config.toml
model = "audio-text matching model"
dataset = "struck, bounced, scraped and rolled objects made by modal synthesis"
train_examples = 78125
gain_aug_db = 6
n_mels = 64
hop_length = 160
input = "log_mel"
spec_augment = false
win_length = 512
encoder_arch = "mlp_mixer"
encoder_norm = "layernorm"
encoder_norm_position = "post"
encoder_activation = "gelu"
encoder_mlp_ratio = 4
encoder_parallel_block = false
encoder_inner_norm = false
encoder_drop_path = 0.05
encoder_patch_size = [8, 8]
encoder_conv_stem = false
encoder_layers = 6
encoder_width = 192
fusion = "cross_attention"
tokenizer = "char"
vocab_size = 28
fusion_encoder_width = 256
fusion_encoder_layers = 12
fusion_encoder_norm = "layernorm"
fusion_encoder_norm_position = "pre"
fusion_encoder_activation = "star_relu"
fusion_encoder_mlp_ratio = 3
fusion_encoder_head_dim = 64
fusion_encoder_fused_qkv = false
fusion_encoder_bias = "none"
fusion_encoder_qk_norm = false
fusion_encoder_parallel_block = true
fusion_encoder_inner_norm = true
fusion_encoder_positions = "rope"
fusion_encoder_cross_attention_every = 1
init = "trunc_normal_002"
residual_init = "none"
optimizer = "normuon"
muon_scale = "original"
learning_rate = 0.0085
momentum = 0.85
nesterov = true
orthogonalizer = "newton_schulz_5"
adamw_lr_other_params = 0.0026
max_grad_norm = 5.0
max_steps = 2500
batch_size = 64
epochs = 2.0
lr_schedule = "cosine"
final_lr_fraction = 0.1
warmup_steps = 500
weight_decay = 0.1
adamw_weight_decay_other_params = 0
Rows from block 2 of the fusion encoder of a small audio-text matching model, named by matrix and row number. Rows with one number belong to one neuron. Each number is 500 + 40 x the weight over its row's rms, rounded and kept within 0 to 999. All counts start at 0. Numbers have three digits each.
After each neuron's rows are labels from the 100 texts, of 14976, where the neuron reaches its highest value: "tokens" is the input token at the peak. Only what is clearly more common there than usual is listed. The data: struck, bounced, scraped and rolled objects made by modal synthesis. In brackets: how many of the 100.
# fc1: MLP up (fusion_encoder.blocks.2.mlp.fc1.weight, 768x256), inputs 86-171
# fc2: MLP down (fusion_encoder.blocks.2.mlp.fc2.weight, 256x768, transposed), outputs 86-171

fc1.374:490516507561557493467494589485484473505491502544462471571551433501488507455474476558601534476516544484473472491553510464490454485457485404515485494539455497564426456550483490594474525489531474516549475433505491483498560552421569491443468514517519514563552596
fc2.374:512463434452514454464575506487517490522473527434466484556528479480541519507509482503506547434477499458493450504396553494528485419424458527501488546464464456455526541497474502476507448476485544434447453581543416569539488460489519479520443512418534512470417471
tokens: "," (100)

fc1.98:524421517505502505476509583486450512491527503504472472518585451518446604446530478507513489519509589503538571444482561547528410475524497514521549519503432488521488454491480503527510436480489537542509522459558458536494524505400537425477490491522594587487539532
fc2.98:541515497528493488437567457533523543525454445492423527463560480508418495445484511505475500522506498506424524550523564525462448408505450527455535509538472551523583529478458450506543477536433481525529544487452506517558510470409515533514507438472564515473518470
tokens: "w" (55); "g" (30)

fc1.333:610449521478468486511542412505522590573504553439485511481486506500497528525444565530457499558598420458531553478540458430454464596483539540458442533536523484505543474483545477484499504438489515552498575506505483524478505524554487466513436481520500512424559482
fc2.333:515521533487505496475458485487523544475466573465528525466462540543496500481477536469507478536507558435575504403501533506456580508468460489349575441572475493432474505520571499514532452420528466513556531506556522492479479497517479526541526498479539562514452477
tokens: "r" (96)

fc1.315:593516463522529511515461510541482467551499506532511558468524561529506450572560508625478504473458559466461488516548433484517572472503466453481563551505528543484439420452455431593520502559570544450498504488498545431431526483478463470580493492492556554547452491
fc2.315:572482549533521540512481532550520464540529534496542510511488513520448510487553521545558489530416506474484473539526430428455480511499464469532489536573488419476469456489497433564477510527535513498504538492513539461467505524501478476572510512419559539525472532
tokens: "t" (100)

fc1.356:637505459539488533524456460535525473541501518537471582478541531526464468505524501567510482440487476471454460544550483500482589443535461482474573551445545543495453444454462451513566447586546525450539499511519538425497525467481461495574478519497577511497477505
fc2.356:543506496565491514434540464469481426514493476521550482493550451554485482504554573621516500518438492423482508428527465449443485459512504475476508521543539497500411452439494474528511478576576460434513477465465463477511542501465457465531519489483541538542448494
tokens: "t" (100)

fc1.656:522573517475565494528494494509497509520535503420488487472555485498440516498500397513503516498526464591432472452533459494439474491510502529526521457548564494513500531567518511522534486526553490544469404428510484515505473568498478489473480464521512443481550461
fc2.656:518534519529437527537510552459552457480559531511505402502476536394570574578526497530536489581478535548534517506507415450524571516471485476527455508424561523546488499493553517536459540480511589499471492536493511573454483562512488520470513602520451564459444455
tokens: "l" (100)

fc1.435:502497510472531512492448495487387482573474451467481589499516503527522456477537377527512411539469483500508512502524592459531482509528499543509491402487501475453501456514483547534465532481490459543572551491490515441463485478499503485487512374460433500533523511
fc2.435:506452459539496498482494513493404464525462590517522481462482519515512525509471506444514447475461483517412460446554492464489477497549551559530468607434451529534510479491445573509524491508586487579483491493474492542485497430469491462545573388574549524492430438
tokens: "u" (100)

fc1.513:476386440512471483477494525521471491525567512515511505475575449440448590484477479504518568509501528478499548457473513559478441526527581501525563519514504470498520530460436524501536464442516531531478546529488457545494519543418525463524560480549550544553503543
fc2.513:544490428547570528519509411524500522504424470527463395486502469542478499460543486486477480477520473506431500482506532560557448498478507472506496532453501475440510544502506427549477505492471524482558553535476448469533514511410471441529533456434507502477512500
tokens: "g" (29)

fc1.623:511523496474520503506472514506598515530503448465477501527513520467496587478468473490557534440510539535483459533463457593490480483500493509508468451461461546440467522526593473433510464519491430485499518584521536543528467502509449561472459547507509484580505506
fc2.623:533527526528520497485372512484572497563468488534587501489527549520469569432465468477515577511525530484491481526498464520398492433432472521506436485492494431485514495463493528436509540497525500516519514533502525568525476489485493532462473538515479478495452541
tokens: "c" (100)

fc1.423:496517472471493524513459566503508535526543489499441450444499477473555532538496474520444589579464401597512495465549478463447560435499537432517587550453487457534541470470598482472551457513531438562485467493524430462507567503468462482550520501568480535522551471
fc2.423:462537538468455512547450564482527525488520484448492493435533460478523513579469498463525501572445478532559499465572463537452530464454516458527516496416524529447570566577566476439519490562481466491528501462572454502444551528529510453439509483478496559531497501
tokens: "n" (100)

fc1.524:467511500511486537485534568516516435526544472470385450489468600527455449480458556438495451522480488491538475452446520512482528491526366520511503481455461482551480477513453408514500530512436499519492471481500493486502432405526478473470439583454383472454509464
fc2.524:471480464538544499483602497508627644482470457487433475477490551467570487502497497446504516521518430546465466575435479556473521495545476505499526583497461565567529478513541470526515502558453452524512470502450532526495548529506552606587478545448533515484526577
tokens: "w" (100)

fc1.78:427478550501468440508517436452419429428486486486550463467493510454527489516514478486495472550446528486508506441484528549517501530470487481511516483461504502548539510462486528478497464494456532543532541504556510546461544471486453480537512505454470530503494462
fc2.78:512507559467458494537470490528560474481457523511457432480502529510522547440464513494518538551473513454491506512447545572472509507491445497510516506466533489492545614487542509516508468485480562545487517572435614484545547547476517503461516486497487468528525565
tokens: "a" (100)

fc1.115:567450468567507527507444487557488519536546515551540554499488539512444554516554536566431451436543586447500455524506456529469625504500555449451515536464570513443453426492489479550514497540546491434522472483504522467488484453482538482521520469489507541445534513
fc2.115:486472488507509521483513489532501488554576529525479522522477545523467542544526527488455538503530523500537460527472521474455501512483518441501412521565442487488479555430455461532481490557501429507428473526504489547492473556508532498475514452440458537468518467
tokens: "<end>" (100)

fc1.253:515489489504448469439609481497534561486484600440551506514487464492510505508469466515464503474532455534513556498513502494523467475459502521549498427561478532546533486484417474533520486439457511502435472512473503484411472491544456515530474412561526495490486471
fc2.253:509514424511500594467522510434479510504552535581535459516514510458551520465576539503485534493540477519517450520517457530527538542568431488539474418446480455530519544480521484501479515394427483438479424499452391500531409501479498523507527472516517467496528555
tokens: "<end>" (100)

fc1.430:540469539461566489445490570421551491538518468489473486544508530564500535479460447481462519548474457567463473498438565541449508472503417515496472520499459469420420525478547500495546484501452527506486478461542508463499509460491526566470421473481518522434481474
fc2.430:507592549463538551529469484600594418500529571484472480452517504492478536461523512479521496462500407479564532439535550553559493513510546490455486475516509517530435468549540470517466478521444489528546471532533483517432504489449579455467453472455434531535505460
tokens: "w" (100)

fc1.385:546496485539546508480480491454561506520487444444528497515536479491487535475439487474565490489496530549479436508466480576475464492490493550493489441474448571445460517508479509409485508564507465475509506539521552533511440537549429544490447538516525461544510529
fc2.385:505560534541485543504428478519560503543439459501565475481531529516499561481472484469509552536485501494498477496478490530404524490489504550505442472441510449457524501474487488405522461483509483507534534567471493586527506507474499550498482570526506473481448567
tokens: "c" (100)

fc1.4:579492540461473542493526419479532539494479506406523540465477486480483432526436532544460479510577473415539506495558470487455471607467519511530459507548499459497483463494541403485500515416453484575497537494522436496489529498559499451541473482536485587448579470
fc2.4:495444581495476526498489498508446525545496513479523438490559515521552443518511509485484499466447458439528497466529482479477494527525501541435501467550455589459552497447558493502432463514513478550481553591477457545535472573540498556533524481436534567425396465
tokens: "r" (79); "v" (21)

fc1.368:500555476449493528492500495466493562462536500434495451527508475521501532462466523498520468520464558522514517461414509409467470553464547514481513515545493506505467422454490497485444574539473502507580464433510501507484571480473422557461475468463534541550539556
fc2.368:539406491496498460542472495510503475456518491465502524532469514476503441531521489557444422519540450512483456482556481540447544497450555506472491444487504535514549480449511466534480478478485482445447462470485519535539490493491466527536527519568537623574476482
tokens: "g" (100)

fc1.314:523482546551513538515515451508542443502568512414525567474493548477426448485524539543519571515443525456432506525479451489511492547506519474526467474456559479443566445412530469490537534478558465455458485552437457464512529510503456511516533533510484469598525499
fc2.314:496515476482486534504522504448563542468464502577454549562536490468509493553493523496555524486477479507512500553456529482486573472479525492504461596468550430464471560479563447451406425536480472513495482541478553479502492482473527595523484516536561540408462469
tokens: "t" (69); "o" (31)

fc1.158:561498511496538509576507585405502477484545511471439515426509530439528494505511482468452474532483507589417507490554475587498540551559440557504563453484504442518527542450542482494503534577512532491508558475483528466527516522472509490470496494530507439458526443
fc2.158:430566563520490506515488525554546490501541536491518507450498615488456463543542474486513593509450511478511552487463502485517449451520562440527527524460544430466528504498527453481444501511575478486494469582524450520419518500554467424482504485514553492506447522
tokens: "g" (93)

fc1.172:502513482459523463537539579504483471524487509497494441469452517549488448539498541546526564458459514460512441525549495514465509496501487427504509553561473570565474491481461518553454502512477522424498475456453510490473482502513486484598493499470520557480492556
fc2.172:586569525457466497474504484468484475497515545481481481483588443429412553463516548547533509509549429475548456583512529535502432468528545550507513544540440437476545464481535469529533494480547484473526509470550532469577547510449466510472504542503483500443554501
tokens: "t" (100)

fc1.438:516505492531488552522513422481508524484555447466472479493452480529540579441465577466498553478484563551458506456462538404428465559501519498500463443459385436532505537423527513520450491518471493507553536457489500504531550516549473472447499483544440509534487555
fc2.438:473465455496501464517441424456493448492521507438476504573527494393477466502521446547497446465452559431413492510523482494505580535549536479630564501474518452506534546608462561536526477500526390468519531423540514558440516509480554545516501441469567516496547531
tokens: "q" (100)

fc1.740:451417492489531518593511516522495448505485473519470542575486455518526518471527447515478475556478541498486503457499568486475499528513461502472508415462469506508521513497487464458475534555479471532598481495536556393483581428478500539543476458485474447496501510
fc2.740:480453431465504477449513448497474505570575515593496482433576467522574478490504463579579518498441472534544525577526477499476460552505559477516459516576536400450486525488563559597484563516525484533556517541516470544466516525468565456509444465484470489487564465
tokens: "q" (100)

fc1.39:472442509522539504581457523523514536536510500450443510529529562492521421462556569516508542500435497525536467495468442496500507519479468498502514484453536525452414512497501522552527562449478490522530446477419530446562439549548498531572544524500429519486551603
fc2.39:434475493536532551517484465487491381495482542535534417429515482515558549534502452502479590453517513461418472410472501502533464519480489478469485543482482464490538430544505466561501531543482501528458489444456535443500534437601496565416463474520521445501525424
tokens: "l" (100)

fc1.717:528445482471456471427508465528544569500487537552591499500493524516513536541543522427517548529470457475478461577471517523522457519488496507547472520474494430603538508472450501500454510411475508433463461507466489494442496481443463499508431428501539488559518507
fc2.717:494517453459489474516549472482447515488519513490381480530546540478496448485495460509510504425561502486490506445501552455526475497488501576492487462445531438534560548488499537510525480547459480467539448486497526444505475556507531490519409496495485427462497523
tokens: "m" (100)

fc1.730:494402500526570491611444447444557448454482481486508488522450488419539595490461506421465513531512461509460498441509533528449516501557471521442552480443443559515490542490536474465480446512491539509493477449508537500586548486545462529491478457538518444512502532
fc2.730:529517417454496474529467495422447458524488492541399477502469483568521481452481465509538501483409523468512447529494495497492478501554555557548443449544498458503533516447529541549504513527565519424524532478498516566428547458431549479479420448472436518542516447
tokens: "q" (100)

fc1.762:534529456510479481503535526513603501527395487526468500478511466450468517499410485458542458494476508493532503550489511532469488535477471502474487527438510585519521533475468490508548539514499471505486469517489401508451451555493471452458552499524526448488450542
fc2.762:499508537508455532514458501494486476523579496483505561475426474547494491483533428504520544444523552564447493436567463517479432539530459463471521515543482545523483442516478508518596565513471505451558479435563526519520504474492518540482508465571548477523473503
tokens: "c" (32)

fc1.105:466508493501479412486528539456466436425468484442536474498480475449548430519531441486452519485447511544510458437474521569516471504537518527502568483503515509551532571519472523502503492529491489540573518498516564564509512481500516525557546551469550491418557482
fc2.105:478515525501464564495459541523519457432505539498461471495490533442480520528531511447579459452489538478508488459520474466527513523512486435562587491479553455496449459519483548507462555518515518552537481563486507463514459511520522470458571469474492589486403517
tokens: "a" (100)

fc1.348:577508531514516559505442447425535455432460525449475547496451471481573441487490468551498531447602492481468547512541464451533588482498552453435505545469567565515521392527516457526540486501510428537545464481449493503519562496513562564481543525503548505549516481
fc2.348:462504475477499435473560500488514536453504478506529562465547500530485425455486564496530593540435493475590485577463569462472628447505540451520498528479483494515461574499533470417509476554419542473477550533517467428559509485524459516541479470414542544509511535
tokens: "w" (47); "g" (31); "v" (9)

fc1.487:480486575477493508476501542377479451528465532477520534448523489528621503502465476489487482538447458565437520581567496488569499529447440454446440529468477515547618474469498477517455481504454517529527527490522542559470480436458456494471442519539478492534533487
fc2.487:429534545532497554551471520456514497471492514439476553559483518458504451514516499491437465422516436455546541411428515503458502499536478517548536555562533504421464524516496490542474482509543473482480514466533495493479479460480528542544469462478502491591506542
tokens: "q" (86); "u" (14)

fc1.184:464495520525515500468480393515534523448529473486581443581505487570451541472475566484549487478547539464511540510506495428562575492526511446511458518493523526536413489525478547491512438509478482555558486443462395516471524538504529546517490495436446514472547574
fc2.184:509531438465506440499500479546535497498477482488510527578464539447516447494531515557451506566520518537514444540417486514412495480485540494484484536495456490525498431462477492497533456483432502454413438470559471504524448429477432534516526530539519527540471469
tokens: "g" (100)

fc1.179:551500524510544514466512557470493506490522514400511449501500484502582547496533474482493449450512509528505394492475416565552513535486514556497499502499475504452497491532524567464504498530460443453549486495539542541491430475567476547542461546488490458547582497
fc2.179:483523502406463577496446533437553520486484490457534532509501528453437576454424463528509529524464558467494497445525476497490527561509498561531479435429510470546469482482512430455476510501524514534474528601428496497472591544453498513513495524560590439483475540
tokens: "c" (100)

fc1.451:466519432478504517493487521486516439472561539563540606492542520518559432508508576437551524465562513479478528491496539553532507520493490493490563468475540521505531467493508482469533542517559510561434457475499456471525455504532507583488501483533475453489517452
fc2.451:462528481500483495518530449457522575482395444572432471549485505523519491462540465472518459513515531444509497464495447466509474484451473507507488471529518504452555527557416471589548540414481462464493468544559478490461472548512504500508505452445493484432498501
tokens: "m" (41)

fc1.225:512516479466462510439531592526512564524493516427497557451486527468470549449449489528476479535434476506487430516459468434518573516513507470466495470478498418525498551453461520573467458526494524487482502496495529427530541446550490485513539510477493460543520605
fc2.225:476526492575505520456583463538485521509454555523537468560462537489466482478538468495487513455560467464528509450527497505481518519501486555476457524493453540569479525465513447511558495487418505528472504488452493520482497492471619499484460635482456490494512515
tokens: "t" (42)

fc1.596:523463437519515508463467463489476565519529505477465543459606490507485510498504487487554491476520486456508500481457553516547501519470443510512482493456436493586484473511483462507527516483425563481518528369534468490508494528499494521433484545441519493533602555
fc2.596:525539495498549491510523533544508536495475399443461482492483550444497474462520505563527470527536497532480559519498504459497490411471566476444459492525482529409479515541468461439491497477455531561471545504488424485478506495471487441513512464515608511571529528
tokens: "w" (100)

fc1.445:512507483486475550517452583505528507517551520464411460445486500496560552522482489508448603531473418591492491466550467444427557483500572439512575523459471459514536476448595503480538458510557437560480468472535440468511553525442446473533488501567490552518536464
fc2.445:468527515443471485569444560524461502521513509451488484442506478491476533573470492435506511600460469577554508487514447524428523442430503407523575519458514536452513519575552477435512509524506492528535488459530466514447534503516529447445497516449490536535535468
tokens: "n" (100)

fc1.566:416474553485501363505452458519463474408461444518557452525540554517501485540554517430496471472421555434517442436512481579529511499521537524526529461505511464569534457520466535528528491472504453509529511456508570526548493520475488545583511462450568509505571507
fc2.566:416547499445475515504389489508522479493411499502477394498461513465481457453454528511558553517483490466511521517539457519558542520527496476527580511497428469527498581469530588483513508525440531562490489449551515450430542528537634539494484504406492540496493532
tokens: "a" (100)

fc1.719:512503475492589544524495574516479533490488504488462535447506509528564455487517471538484527505567502560494511528476543500509514437473483471409518485514515471427532465532549476483454451573430497474529505486402500472559483458546482510530438561453489524459506455
fc2.719:510566521542516520537469561507477549556529471364443514454494467538593565509478499433503395479476485515499576560531502536477473546444476500465377554556525501527442460512585520429452440458502479510486462522467556494468461506449530501515469499481503552488516501
tokens: "n" (61); "<end>" (31)

fc1.413:553482477513526503537509559536474476549530528524529591509485518516525448506552541573519492492439536444472475534522435513534582483490460452515513564530518542472467428460500459604507532520532576449464502506468538452498577467498447529574471497462524568514458521
fc2.413:615480556484497537467563571556468481549510517463531507494502485485498509488522539534505457474410536405473455568497406416484457480501440515529501532555501420447485446489469459526482569515523557551543518483505536471507549487498472483529476496489547591484509516
tokens: "t" (100)

fc1.476:468427528505386535495494514539491400507543499488501583452457445548505453516467570506470533470519457475485491501486474589434553533515583521486558469502509546498516530491536555580519530491528460485564487576495570499487551419523537550466576553509502512514464480
fc2.476:540559510476531545441501538459443585516552457405530606547552507514418525501448484489481457540497457457517513569562551434554507486517542481487505481565495545516498490469496494502520547502503466435512490500547545518536510517541498513405436442495551428536496463
tokens: "p" (12)

fc1.337:524404443483440458463441501540467521531450472530528535483523466475469546443495417498498512521520503499561593454519555599519425484524520528494511520504454486521503499479517528521485405440439518579504542521507487503520531497405515463509504438503507592485580507
fc2.337:542476459501533550477565470549491516519436515553470436535525473476485562540483473478515539456509505478457485519517546456537482552480457576483547546523464518429624550470508455493538462451503497526502549471439485503520465544445472401488544537537550510497475492
tokens: "u" (100)

fc1.485:529484557501420531521482485500518457489458447502472488521484469461474565541512463574443436494514505477520502493526490505563523499476510524478521452464483514477472501551507506430570497502502481530492461518568511454461538512457566477492498459537520495482514495
fc2.485:555535612518478452470530507503434540442536485483524540503460495483425557465481477468530464475492478499447526541408479450482460418521500473492514518487565502537516510488466452489522495557490414381491527446525490432531459517466545468535524477460505534453423471
tokens: "," (100)

fc1.238:573454533472450504544514414527509577570517489494545513442502533486517454536419544537479481542545474418532496485550500420481468549498522488523427518558490503489527491507567439481462511402496474579466593477485428538508508566514507488511443485519529535456594497
fc2.238:514510501497464433470451447562467545452514512409496544422480518473463533498455524461476449476513524447578506450511552474510533478465453525430558458550474522471484487489550458504582488415524487554504576547505490526516433520557448505537466476487521606452462468
tokens: "r" (100)

fc1.436:537531511506468563527520532484510565583557524469530476425468497554444487502480481525463460449471515515506537506459474556549605575481540492453437522535501516468491450468455450505560537520473528484535501565504496526450445503474568481540497468504519494510518512
fc2.436:462476558402518516546508536375535390510512518542618576502451492520612512434542521498535517479519534520433478480476463479484495539511469516533529489455554491447503490478441469467419452525485495545523517471451470513469490412541448508457526523511452477541514558
tokens: "<end>" (100)

fc1.181:501434512507465505516499535517461492490462524526445586470514501412567416433423422526424507534528488507475510410497516538483527530505481526463444460552526542503540477522499443517531513509518510493499496522520535449509558478480586485512579440512527453510534462
fc2.181:579428557528581481525577558489534513540571512471539474519494411487463534444512496516535526476473542473577523543545568463559481540518586454470465413468524462496562546540546534487528485545514466549531462518513563503435509502546489442510526484507528499470478500
tokens: "p" (74)

fc1.670:457554479449469447524501517537514500397497470497497534475507474532628523461513503497466486547484476584507485458510490563500505477469525487516564484497494496539528534510464537533547469453474471584536489449501446519558492428461515540543548475516481519484576547
fc2.670:517463590458486507547405562543482445464505471523542454571574505482511487513456544474542558474456495600504471456511517547515507472475526525518483465529540492511554467466545504415483558471477516468500450523578604529521536661508461525472470488429518537459488511
tokens: "a" (100)

fc1.161:503529542498542508561499495528477487460462545532473473479472556508537487472530455481426515459511553538455456465439526627446491502492483494504454513574533503548479516494450510547459496536513508573534474505585548524516470506470526512504495509505468461486453422
fc2.161:506539567589494467532516535440523490537530457542512526476506430508504501480499505414493496526536498544551509467559524512522471537471506473471479449455498498475463534428561615466497483505570474421485490481492567547531515554546576486458496543470460491529469525
tokens: "a" (100)

fc1.123:559516479454495487462546534492534505563489502426468485511498482476504478489492618470519520479550505476555496549484525510499508514484456541560479507492458456588491555507468485559438510434470487529468535502470451529592397454487497517475488524479507465447550511
fc2.123:465515522433464464456498450473487541533479397576501512528465475476478532513458508458541455445555536537515496417482507460534508463511496477521564518467531556475469552546529443481486458590481417476558472487508538487538486501577446496421554510462470451442526509
tokens: "w" (95)

fc1.187:510435540458539505494505543496464497508483478482376471558511552481502438515473586454493514550458514491536456459500525524522528483481379481497458468468442477566507533528509439590444564505457477496505525474482469502576436487480486503521414552473462428468499506
fc2.187:522521485487438456470635536489541535497481463494514470515526461452490481389524554505517430574458459535494501513466465482544540470458523531491568566556456541530548569504500485496560504530483433500484505517503511573523530459528491477508512425460539511490500538
tokens: "w" (100)

fc1.108:510507505491479413512438482566521582525459526524547525490439471463449526486514424505548460561395407568529472447480541518493461533498487495520417474467487473505511538462529551511512482490478513525544456481470520479526475544514536520530520464453506537456465568
fc2.108:583554473514544545430506539565564540482504514463453568567404487491543546514557469495435492475470521536497432536429449563474505408505456462470539503493492480486441484489506568529529449531490527498449518480527559483540544470565558546496483459497478492456529465
tokens: "a" (76)

fc1.284:550514537508519572552451435505494547536517504489525518507496483535493547505450389491561495432467546528529515541429547551499469525482498516524478487458444538451517524462485477412475481542495518538493509566509534505508467545469469490488504526506539516535475527
fc2.284:500584479546461510483550471544586482442497470591448460479510518529508480489548445430528527503509464415476546480517436525456491535397463459472571512432483487503482518409521475465521495490557531462535547530482539543491483482579476537520475522510545449522529426
tokens: "c" (100)

fc1.270:520419482551466443517499572531469487485537528479458459492534508429448518449519463557522524508493515530536529462464570544529493517512524443513480491497515513498535559558473493544503449492456533579505567509471425527512528587443533393479488552506548526497517531
fc2.270:519467483602475488421512460516535501537491463554436456478466483512471430465500549508507456525457571514459521503514482534440466463461494515477492532512428532470550524492516502529482547497473573507518557494460423474477532460422491508483448532453492505474470512
tokens: "g" (72); "w" (12)

fc1.26:505508503446516548512558507473482478480452499453431467453447499471555438425505429591443544479498500558501541547516474549453488501417506477458474482526458488483574465523542480494437455539463476469534439489500605483529462436543492507511466510461452527506503498
fc2.26:528511570494526453514538495478460494421526526513517536467506413551486497530467529505521494521513458475465509534564535508528466464421460579476454566512477547520480491496550435526523435521510534528571456557489508508470514521470584568492516510488524486514526439
tokens: "p" (77); "b" (23)

fc1.257:544514473488511537481530502462562514527439495471494486551531444561498599517447524511480555469507511584481431453461446518525507492504474523533479490469504526470456479456497438512471537498478471480501470486491501491546468484499503523521471504519516473546536516
fc2.257:543481534565531502504582484462476529469473482554500436398535533474511557451479456444516542524478543528436482636522463473453514470517514592519497495471530544501518511453540560460496582528483509478450559548441470490535551472485509514489458556483554431435403477
tokens: "c" (100)

fc1.468:499442517498474499504494510532531475473534503471457483489491472471442561465473497437496461499483583467474492457488535527447445506530570467526532500531467549498499577461496509485501459497539534559523559504451490571540485533465465509527515442514499525574448539
fc2.468:464518437553540493482561462506528569483451513496423444478505474554493498519460521582546464509468518511429530467534539509506463522459467375513475476501532455414580536534464525601497574553515500432568516488538505552485468476458538457513460483482521552517523543
tokens: "q" (100)

fc1.205:513496528570413554484546534493488500507432508493478501486446510448530486420498468485482500475456527444561485524517436499566589571470492538436511501539520520466491541594486610519538571489480496465497485505482468492487492517501524488492525492505521408500526545
fc2.205:523492641571495520447528516510446484524505548511515563525471451440462505454515461530521495499508531470543491514470456447515512452471501470471477453482514510502542514545516469503501548512478504509502488511560501492480555541517594421487474502503499457478474481
tokens: "," (100)

fc1.491:457445531587524509398425489533472532576489505526537475441505573542491557497477548484502439470455538495471476511519517569496569519584579456439441513525521508408505528481469499494570526536501479439491462469476484531481468513431503506537501490476481499488490514
fc2.491:439429514472504530544536476499537463508516503555497478532494478454490554509518473555485512424509521470560507489515563508514514503466470430530529483499545523517556475532458509489512516506501458493500505458463535496485540512496506546433551501559455564535523477
tokens: "<end>" (100)

fc1.489:516544550493458486562534531449507510480498461544475466491514455423521483484556487537527487527512561521482560498581501560506459493513525470559552490524491513479512496522506433474521485491458553593508531543456449560507440536407498441498490525522566547507597443
fc2.489:467484456583543539479541435520452544462441432558500440475539501446556470503497579485509501470479470450547505546492575458546454516511549531538482582455558486454494536543565467494503426528469398421488513555497415486543576454482472485524530459442511518520475543
tokens: "g" (61)

fc1.414:528511516525545522465458473479547482529504449454539516577474513458456528491459492470550488447503519529468481546407538560468468496487492489500488458449473566486477529490456524446495505520491481517482486542514499560464406539519419582444462508515513488499489510
fc2.414:473509543537500487512512529573517537515393552514486538514484466540518542467504460485511493482520515503501480518516502487425535501426545520526473514392455465454513558527535580523505505523505491455509534499517494545485573433546459501497474544605452502489509540
tokens: "c" (100)